From a checkpoint of a small image classifier.
Training: soap at rate 0.0015, 14800 steps.
Data: trained on simulated grey scan slices of phantoms with and without marks, 245000 training examples.
Rows from block 2 of a small image classifier, named by matrix and row number. Rows with one number belong to one channel. Each number is 200 + 40 x the weight over its row's rms, rounded and kept within 0 to 999. All counts start at 0. After the name is the row's rms in percent of the matrix's.
Before each channel's rows are labels from the 100 images, of 14848, where the channel reaches its highest value: "lies over" is the class under the peak; "responds to" is what is common among them. Only what is clearly more common there than usual is listed. The data: simulated grey scan slices of phantoms with and without marks.
# convs0: first 3x3 conv, stride 2 (model.blocks.2.convs.0.weight, 128x80x3x3, each kernel summed), inputs 0-79
# convs1: second 3x3 conv (model.blocks.2.convs.1.weight, 128x128x3x3, transposed, each kernel summed), outputs 0-63

lies over: mark
responds to: dark spot
convs0.110,086,201,233,168,250,222,184,166,210,192,176,114,232,190,259,218,209,188,261,182,240,233,204,161,198,231,136,123,163,221,123,151,183,234,229,165,226,147,237,243,182,198,212,162,193,123,254,128,226,180,161,175,162,218,321,220,175,228,212,199,174,231,129,237,248,226,144,184,164,192,244,153,220,241,203,226,143,256,178,166,207
convs1.110,101,164,245,239,214,220,209,189,149,252,220,215,224,171,353,254,189,176,198,261,185,214,181,175,175,184,241,233,214,240,177,245,254,199,226,199,261,298,169,214,206,172,249,144,163,166,222,187,216,232,202,184,121,259,182,233,188,213,171,162,237,263,255,159,169

lies over: organ; lung or cavity
responds to: several spots
convs0.51,104,182,195,218,208,163,172,193,150,228,176,159,264,201,199,270,184,217,202,206,175,182,280,202,181,203,178,199,135,198,299,180,200,154,260,227,226,230,287,162,188,51,235,193,166,149,253,193,147,120,183,236,156,149,200,211,192,154,224,188,229,209,228,176,245,170,162,221,152,215,128,199,175,211,150,253,204,174,199,186,200
convs1.51,098,203,254,189,170,170,137,238,89,193,166,246,230,167,178,141,213,220,255,191,185,181,162,240,235,180,183,235,234,243,176,203,223,180,190,185,142,227,263,221,190,202,177,237,178,208,206,276,192,216,164,273,217,208,178,194,217,128,251,244,218,176,295,167,224

lies over: organ; lung or cavity
responds to: dark spot
convs0.53,085,233,158,173,182,155,176,167,204,246,238,192,212,205,163,266,182,230,215,182,274,219,189,270,117,187,235,182,157,269,163,185,130,265,204,233,163,262,205,222,236,215,172,137,197,213,197,233,194,151,214,207,247,208,162,237,155,184,171,138,210,220,215,105,206,197,140,183,184,237,307,158,303,178,199,169,216,188,240,177,215
convs1.53,103,186,182,139,232,207,264,134,230,191,178,207,200,192,261,178,257,271,232,223,198,165,215,149,220,155,214,131,235,180,206,208,247,219,121,212,254,184,219,220,141,190,230,196,227,200,185,200,225,216,273,135,136,204,256,176,219,225,198,198,177,228,189,145,240

lies over: organ
responds to: dark spot; limb
convs0.48,100,250,209,225,196,122,198,136,229,195,219,230,176,234,85,224,214,213,208,168,187,222,132,264,228,148,198,182,230,255,208,164,150,181,182,162,226,201,252,249,126,163,158,180,208,261,191,150,170,263,246,177,207,206,195,242,182,254,194,166,197,230,180,170,241,186,100,183,109,229,214,177,226,162,218,138,247,142,201,197,234
convs1.48,096,209,245,151,195,283,250,122,216,166,176,166,185,176,237,205,161,242,245,218,231,203,188,211,189,227,160,259,204,270,280,216,233,161,195,241,284,225,250,153,219,262,212,241,209,197,164,187,191,199,205,165,174,197,254,189,253,217,241,150,112,266,204,282,230

lies over: organ
responds to: dark spot
convs0.37,084,229,206,192,237,191,123,276,177,196,209,250,100,174,178,175,173,139,243,207,250,169,181,218,219,174,228,186,186,261,202,102,200,222,189,192,206,171,225,278,155,222,190,200,212,154,212,238,157,171,261,218,284,254,202,192,223,162,182,186,197,244,213,177,169,157,214,190,171,303,184,224,154,200,131,174,157,145,172,241,281
convs1.37,104,243,177,217,188,227,229,148,242,157,210,227,303,156,295,174,306,200,127,219,207,201,226,195,203,190,200,210,204,194,156,262,145,220,193,173,178,207,168,180,145,224,90,172,248,170,166,175,126,142,228,201,169,200,200,289,133,220,170,244,189,178,246,153,161

lies over: organ
responds to: dark spot
convs0.116,100,136,110,165,274,145,200,265,213,186,174,151,245,158,228,219,205,219,267,137,212,192,195,194,208,174,212,167,192,254,175,237,181,212,208,105,144,164,170,159,261,227,172,161,268,173,159,240,193,233,202,215,222,164,189,206,217,219,150,238,206,150,280,200,181,251,206,287,173,190,184,193,243,247,214,207,221,207,282,230,135
convs1.116,094,263,160,208,245,207,216,224,192,223,207,170,145,194,153,190,205,162,157,225,265,206,207,268,219,195,193,229,155,197,217,208,186,198,208,209,236,260,169,222,166,45,172,199,237,228,141,183,174,220,125,223,238,125,162,207,187,225,211,208,174,160,253,241,189

lies over: organ; mark
responds to: dark spot
convs0.99,087,194,171,208,246,181,286,153,223,215,218,157,204,202,215,258,261,171,183,189,222,245,162,211,232,187,254,215,167,254,236,176,187,146,182,248,199,226,264,212,206,212,161,195,196,149,234,192,147,185,170,187,173,162,216,268,169,261,163,167,117,151,196,138,198,211,193,166,210,121,195,195,287,206,243,169,181,195,196,244,344
convs1.99,105,158,228,157,285,204,179,213,172,142,168,203,279,131,263,254,213,229,312,210,167,205,164,177,191,208,172,141,173,268,123,204,250,178,211,216,190,308,224,187,214,200,266,216,220,103,236,180,157,156,200,194,121,189,234,214,176,250,173,166,197,144,234,136,252

lies over: organ; mark
responds to: dark spot; limb
convs0.12,091,184,183,103,165,186,171,200,154,153,222,115,193,182,222,195,167,202,175,179,112,213,168,190,176,166,289,180,223,225,213,123,228,171,272,156,157,230,228,284,192,212,217,200,213,220,201,161,162,233,187,232,229,203,243,200,147,260,198,131,153,169,249,242,258,194,234,272,161,209,156,147,173,214,197,150,216,244,201,123,205
convs1.12,090,126,198,120,211,190,241,167,173,225,235,198,214,221,218,186,224,163,136,200,220,163,182,111,206,194,179,160,204,218,194,263,233,160,212,195,183,155,126,207,182,207,154,251,185,217,182,196,172,286,240,115,209,228,212,256,187,184,155,210,173,173,239,177,220

lies over: organ
responds to: dark spot
convs0.41,108,251,160,163,245,199,212,184,166,181,234,191,257,188,244,169,181,247,179,183,186,157,153,223,167,124,276,198,190,289,193,230,154,199,252,151,166,139,211,265,261,190,267,149,208,154,160,211,157,127,213,265,227,213,127,207,184,204,148,219,197,172,201,275,130,234,224,157,163,207,193,178,191,184,163,239,270,159,215,201,153
convs1.41,102,193,137,245,111,182,230,145,168,229,178,198,186,251,120,204,224,149,225,198,138,212,180,166,218,157,205,198,195,152,156,161,134,168,154,185,170,136,273,168,142,271,249,190,227,194,189,176,245,175,158,218,206,198,211,222,120,167,228,218,197,186,202,216,174